{
  "color_jitter": 0.1,
  "norm": "layernorm",
  "bias": "qkv",
  "grad_clip": 1.0,
  "lr_schedule": "wsd"
}
Rows from block 2 of a small image classifier, named by matrix and row number. Rows with one number belong to one neuron. Each number is 500 + 25 x the weight over its row's rms, rounded and kept within 0 to 999. All counts start at 0. Numbers have three digits each.
After each neuron's rows are labels from the 100 images, of 14848, where the neuron reaches its highest value: "top examples" is what is common among them. Only what is clearly more common there than usual is listed. The data: rendered made-up planets.
# fc1: MLP up (model.blocks.2.mlp.fc1.weight, 512x128), inputs 0-127
# fc2: MLP down (model.blocks.2.mlp.fc2.weight, 128x512, transposed), outputs 0-127

fc1.250:561465485516504521520509526522518535469520556474516532491488459482482466498483535497482432523488442469490444487517553480488525510498501502497499501523469516499500494459527536518512506485521523546497487509477497480495484538497564467481510492452487511465461493542475501490493498499483483509508517518524498523528500489499478502496466505473499480491528522471502540501507463528534453512514
fc2.250:477500504483499491526516515498495475450465496530498483484484514497471521508530503483518539460504550501540518488482490521508515479469472492528480518496533487549488465509506549503466500524490518477485514529496474458496514539504462559521507540533499488485534469514536486475562486506552525501443458494488503462517483484502508474472497509495527522511490466499514491447458534521503491460512
top examples: lava world

fc1.114:543508501519516500459498509474469506494514522496515524512527454530511529504527481511495442529537501465490463531473522464526515475517510505507500535468469518455494481468523485433508520509506445519506499527500457513512485464459502490495505496486522488504536497495519491566493508476506530481525518477506478500523538458494507492490540495523465499515557473476464471514515557478519490492522
fc2.114:467527500426495530492524517507487471497567497474500563500490503516454471497542502478491503480513512466500535517496515498535485537529509518502483480489498458566472480526564512459500488479507458483504478541471542493505495479484484488520517512537510543511518504506489492494475496488471539500484498488511522517514482517477493461471479475511522508511529467493456513459479521537474504476505
top examples: moons: one

fc1.252:510479509530486480515504527495486536561497536472552502530518540464458511501490479511477500508492481476512476526489534485518536501463520508494506441529511520472463460525477469521487505502505446490519529432481451522497486526516512485504512523445504501492464528496502509522499500509541449475462472487475532467521473473495529495512492500505485493554531501485502520522512486503514522534503
fc2.252:507496484494487543525481505496475479451482506528487503491504448487545457523504466506509466507495520494479515546472503480536526508542494479531495522480504436465556517512530507495481496510525522506462459515482501513492481510555524512535518492518494498521525491496487539453481488442486485511499513450498481513480474500485505465474536495489493517526489503539498459487496555546471499542502
top examples: moons: zero

fc1.223:479493488490496473516512493491495481489489515479506461460512499515499538490512485472490427523545502490505491480472489463562519479482500506436544505545542493463500487521507471498501499469542452516538517501498499501507452501481494508482485468527508484490485496519502526561487530487482466508502491510502531531514489444531556524511488489532491476492491518488540533537521487544529475495526
fc2.223:468552509505504485521441472493476513535498481466492517468531485525466481482494478534512490526519475516501511516485522454519499497520487496548500501559473497489530471499501486483492522537528473501502486556498538487481477544475516445519449509478505479497488479484499495503485517536510493488470467473492460536508517513525535535496459507492502556505459501522549464511522479495478487541505
top examples: lava world; glowing rim; phase: full

fc1.54:545512496542505513466490517543524538494510519491458475493503461477526505486525478494523517497515486467503514539509495459509506495508530539474456504485541462514508434504482527521507478533486489487478493468521450509530504536535503506506503548471517488444512494524507519467486483490490519516491533433518501466478486496491500498479485491514474459455509507508474507512526491569467483477523
fc2.54:521462493460481590509497521520506494493482487523498530492542502524529524466516490484493528526512466475508541530520520498517489519534493479517473490511516475521506477464510490480495511544469532460538458488514528514509518483491492448506480511524523518465494507492492487503461459472516521518503510485469480507553538502432505462547479518482500455492483516472478472477484480476511525507522
top examples: rings; cracked ice world

fc1.215:474484495528514517494528518487508451496540521476506467494505447495506507526504543518523499549458495453533479510517530516467445475499512513505476522465502512495515518469484522514479516509474481546499504477508461490469549486552471486536475495465454468497498495509525499456486507510495480495545531528467489522505452473505489562508533509535488494513475487504516467487503478477536487533496
fc2.215:525524499497502536473557527521534501477502482485506533487483488509482505546480510530505504515520494469486522476494511481471496493474500493495490489497464504483476484517483525493517527501509513508517497475453504511522516530481546507544479474550475528547492489526458457492491533470465528434494512529471479506487463526483507535481472529477466516464498518454567529451463524496505495529492
top examples: glowing rim; half lit

fc1.270:506487478489490501492449480531470489480490515493509518485520493517511517456521565491508545480521536485512490500489489490496508465456514509492504525529502453551474417497515527502503514545540504485498482525476513516513508583495518518501465468482521525514509483483467497476480498491488499484453476522472504495554509529494528469531472499515494453482486476538505475546497490530518500508495
fc2.270:505497470481504513490546460539543506495512494475467509504522519470481492509496488494509572467476447551504515555457546530527552538500503504522503454479494488471507521473519517513517476468486548482465504483528499538520514491484506496491511485502499471471525486479520501531513466458511492535477500500464454528506519478502487518538492514493499538494498514455499476486517471494448497493523
top examples: glowing rim

fc1.31:503537532517481492479531471520489490513508515504544505503489532516497544497497500488499464485488524494540500515531548482500498549456492490502497519513473523514494509487440497480472477548460486542501496489505527511492464496531471452482453510481496531495460524520448519492485501429528458507512467499496486517490512520518527545473502488466513468491487489494516510527563512449485495528480
fc2.31:583479485503500460493494480517503508486531479473488517469477451527467496503510514521508449467509512539480503470490438506498504459521533473490518483499510476482505476470525500523500497471517511465481496529495485561507451550497532488485555502519459537459540516492506528517542478512522511467493526529510498504501518511521466480482503487497479517508493492541497486506522533530531474490475
top examples: lava world; moons: zero

fc1.355:514537505501461495489474485470519554514491524509539521498519457501498556516514503531490489529483493448517504522501450515572489497513533476465506513497517491526549518502490496530540483515477490493499519511508472514522460513497480460509504522475500489460486519468523546456476474461494470546501500494477509493480478502471491535495510463518537513551502497529457458506473476527501522490473
fc2.355:494464549524500502497498508529494488469514476511453506469494496484497474488531456479499469488471551486469474523493529518519550498484540507542527454488499509497527467516488520531486502512516518470470532521527489520455489541486513519508519447482485552541514513490545495476525485529498505488496517526462467475518502472509489469479487533515501530541505466477518514485453491493475451515539
top examples: glowing rim

fc1.400:514491493479528489438530468495475514520502516525534486516496481520536469530513485499472500534466502562494483513507470505490495494440504506464532513548511504510524491472471497515490505538481487522472506546510477524503510507514463478503471489542510512481515451475530483508480470492445474473512516505509501507497529473501500502483529520541503586509544486476505544470543492513523494507469
fc2.400:518494537466516485517447477503491492517501470502506504449527523513464512517516404518470541530501509511491498528550492528516530524526485492466470516501485489460489510484531482450527500505498495492478469462543543484475530495543525494506512533508522491488495513514528528507487550508515475506468521534488524459488506523493502530522519465480476508454513505461501464482496462510499509502481
top examples: glowing rim; moons: three; lava world

fc1.330:507499514530463528500482501522488488508498515546531516521475450514534506483521475494500458535499501487465517485448503512484522488544478536518512482480474491469439501493462510462480484527469478530535494528504467473497478525469476495502510545473465524499517501485522512584474522508515487497485525480490507558537510520530467455468515531487496547490501521509496508512492471497474501528487
fc2.330:486496496506476523496514516496508480470505441503504500492491518503463489480519540491515514505484547503521523502484500523498464547514516492524523488503484503553496506517489484469488494496486487451503472533500521460489443456478474506549533509487503495491529547505499456531492505554521555500527510478429463503522518508487510458487469487506455539515516494496466499498507482564524509455514
top examples: moons: one

fc1.256:484498459507500521517473480500506507483488535504521579530499459477522479557441488485536458480500473527560512534469487494478499506477507477510458503500476471515514536549493494468464538468523499483511453506488502528514501501506494523483509529481516514492495471475490520481480450496483472509503534483552493491507511484547519519533512478514474474501524483559511508459512495473504487504501
fc2.256:484479540495497459516496531485513480515519467505498466505510534488514498471496540530521515511504499446468489488533480468520519518513515510535524488491517532557517503502502490501561507501492505511532443511555524466482527494500460472507468457498505529472494550475559469507480549480510465484508470502485501490473526524487524483511482480451483493501462488447479475532506517529519486484508
top examples: lava world

fc1.41:480519493526537503517482518551499497499484473453533513508509511522491483518574455533516485491490475483472501484489511491474467447511510525445559484503469529505473529487513482510511528513543497537459524533482486522528465473453519517498502475466498513490474491478462497501485533471508551473494475507515514507484483490482501454547491538518477454518498479468489495519474483514524516506506
fc2.41:537507534496469546528492540514522487498537509535503450509512487529520508486550489465451530470495479542478508456473498542505550521455514466505503494510506461541520532488511512501503502501499486478502489515496533531502478453467495516495501488504497489498497493498563510425491520491490481457525493491508481517481512483492457471508496503471461486519471514535513455543524514508503493458497
top examples: rings

fc1.292:515525523504506478494486472485472499467468507501490441481533511518511523448498530472536463507491470492515488501517507466521488512538480450477519499467489468474519499532514492489525471501521494496516471472482521498484478513528513484493526467508475469528491464488544454575493527533531513509519568509507528548485491484533537475506492481509494499504481501480543527484446491525543506515486
fc2.292:531526515542516502458496451487511542558510494478489516494492486520524512532475503462506494458489500510504484515517509519480509478494489488503474492473475507527505493506503476455521502486455468484496484489515528499531522510511526450479542513533558499526527485489542489470505536504427473504506509479560528510500505491499494506528465462484501456495501454482542493484541494502500510448543
top examples: crescent; cracked ice world

fc1.225:468430510496504499450536499496518480479489489497507546470469487445465454510492533523513475473509529480525542481511499482498527458523453514506486497536491503490483472499530542490518504564480489522528494483500488476534469491552529485485505504466474491530548482510494546524493477475495529546509509513508515515474494461507481543517479486544499528504512499530517505487507493502524514470473
fc2.225:510542485512532487496454541535503497472516531492508457474497485503473549473476493475503527523529517497503472473511509497540467562478498531502532545455470522514495495513534449459511496485500508522523478502513501502481537499472456506557537525516478503506463506458489485507513532484478479503503504501477486502531455515506471494510486493428521517509480494492494516493484523481482485549545
top examples: lava world; polar caps

fc1.136:534456501491570503532523532487513499448505495511531505470474493486515498469497495495470508513512481520490480529489554467497481500482523481491488468470521498486527554485499491515546493492468507529502518482516528535494514457488526526515509497524489488471506472511487509473501511464534527505506514536517523501496472516489450494521491421498520513487542457461486427470517507536528496477514
fc2.136:496541499580496515502517520521554514540544518487511500507501509517485501487529455465503493533513452511505502476518534451511502468483548504466516506452466492491514549507509499506506495505469494519507501497527481511494446468523466493493562469498491519483467496531494521483477479476531461503511474484515504456522497512486506457494485505482561522509488511521467481502502513514486457454495
top examples: rings

fc1.288:500501454509539492474504475503498544517478487471471481487509464500554512518523510533524469507492487511470483552493545462532499539518527503453488493521475487495461487492505525447475502516539457502545497506491486503536485486553529494503528525462526486508542509537480504521528497501517528474493511444505468525508517489540484501502491488536443473494502503495476478500533496536468482525528
fc2.288:519501518380467512479502525504537521512542542525492521505489503489512485493503456489470501526501489505510509490493496499551492492531527482492526514466461509527528447490559492464523547502492519471524493519518556518474515454484463484500498465528527531484466488508519487512486508506467497504522517480480527499488522493482511488484506480498495491506478496531504447470501471485530490520492
top examples: moons: one

fc1.142:504523474472513509528506492489475508540552508463493503501513516475529511504512464518489492470510480534524499450460510498486452498473490518467547489518532526488485490445500500488516519486487504496477504506503515482502463542524530483541518483464520481505473545508487528475461573500541494532519496534512473500512519499482507481542491492491515477500453546442502496472476459471538514506535
fc2.142:533486481485454504497480517527510534500486495520491493491536532551512468478533550492518510508519478508467487457541474473480516481533465519531471507494504532509512518503497474512511542530494488480549458491480493503483518472511481510518481495514493517467528501447488512549468466502440494456503470528471534491526491509499458543469526458506460495505518528528509492516534511518518500466459
top examples: lava world; ocean world

fc1.357:502475506484505494499519467486484495533531470511470503479515546493556541510468522496513498498514533503504448463518505496506456539500490525523478456480492487487505537515492502522530501489487460513513442495533476461523482514461490513549517530445529530508492500489507501530479528499447480539511535510492509495504485491478504504511505471481527410514492500506528521496514484562493529519496
fc2.357:508478503490504516477506504488527462531487553523515483522441500522501469512535443488499496504487505480494465469520499526488497473486562503479538461538490468527497483506515513523474470498525522524469516452475532451494500537499497504486496498498494534494491521529475509454499524523526506484452496515537521525499455519538497521490546516492482512510444493484485489487527533455490537466536
top examples: cloud-covered world; lava world

fc1.65:497549539521480499478527505525540536474503519513471489534516498506488536561475442490481463529502517529494493528487464474513518500475529500505512516507501486461475459523495525476529530467490499531545520489454488519523521487522497494486506502502489497493478513497482516541529503490511478488518503510516507497498478478470489468559481519509511445493485535506466451514418506490457500516463
fc2.65:467546495465515501490501517493531465526517487480492542513533469472513494495528498510532488508461483471523502473458495485495523474539505473524503494494525507519487505503494503546481510552521521529480506508493504463466537515500549477510502487461529545515513497446510449471474540465518513527489501484516475501450473431488499500476517446518494547538541482493478495487510501504500544501504
top examples: moons: zero

fc1.493:477481474487523506481532489474480515495470512517518513498486488532461495504519541490499456495515483448549505484501531479510496458472539499467465492514503533512541478458516542467502518515499523485532510499475483525551468521544535551482478465538476472494489502523500496502471494493481464509545506512524532453483495511475528492508525530497516543528544489456491492476496500471530533466477
fc2.493:498521464498494518484536472493501502502466479527498527521476508488504495534533530472470478527518511545513514509513518463509499490485480504524522495517515493505453457527486470508507484469445502519526477481513492437517494434520455499526463507488495445502510507503502549481489511494546495491499516497481542503499501477509523486520559519525494535467510567458459465520517480491484491533530
top examples: cloud-covered world

fc1.428:546509458512489509493510489470514498480505533474466510513485576464493498530519518472499492494518493536501461486492515539522518479475459466505497534452555506513512471458497539505469517507521501497546515493519458516463513518547464502500521517482437468522491488512506508483500502472472522443495496544482505505495485513510489493488543512534478485470532467482461525475527497515499525487476
fc2.428:474517460466522503494493504479517533458529504476503484493517485476503549481514498523512513477507442447514468484512545492529531521490473523537516460469484557454523473495500497525491498506457530498532495478508507488540521488503529507506509504523467516514492550443472518520473474471456530491517475488499499515497522451478557520505500515496467527485527539534501520475485490523474521504505
top examples: crescent; cloud-covered world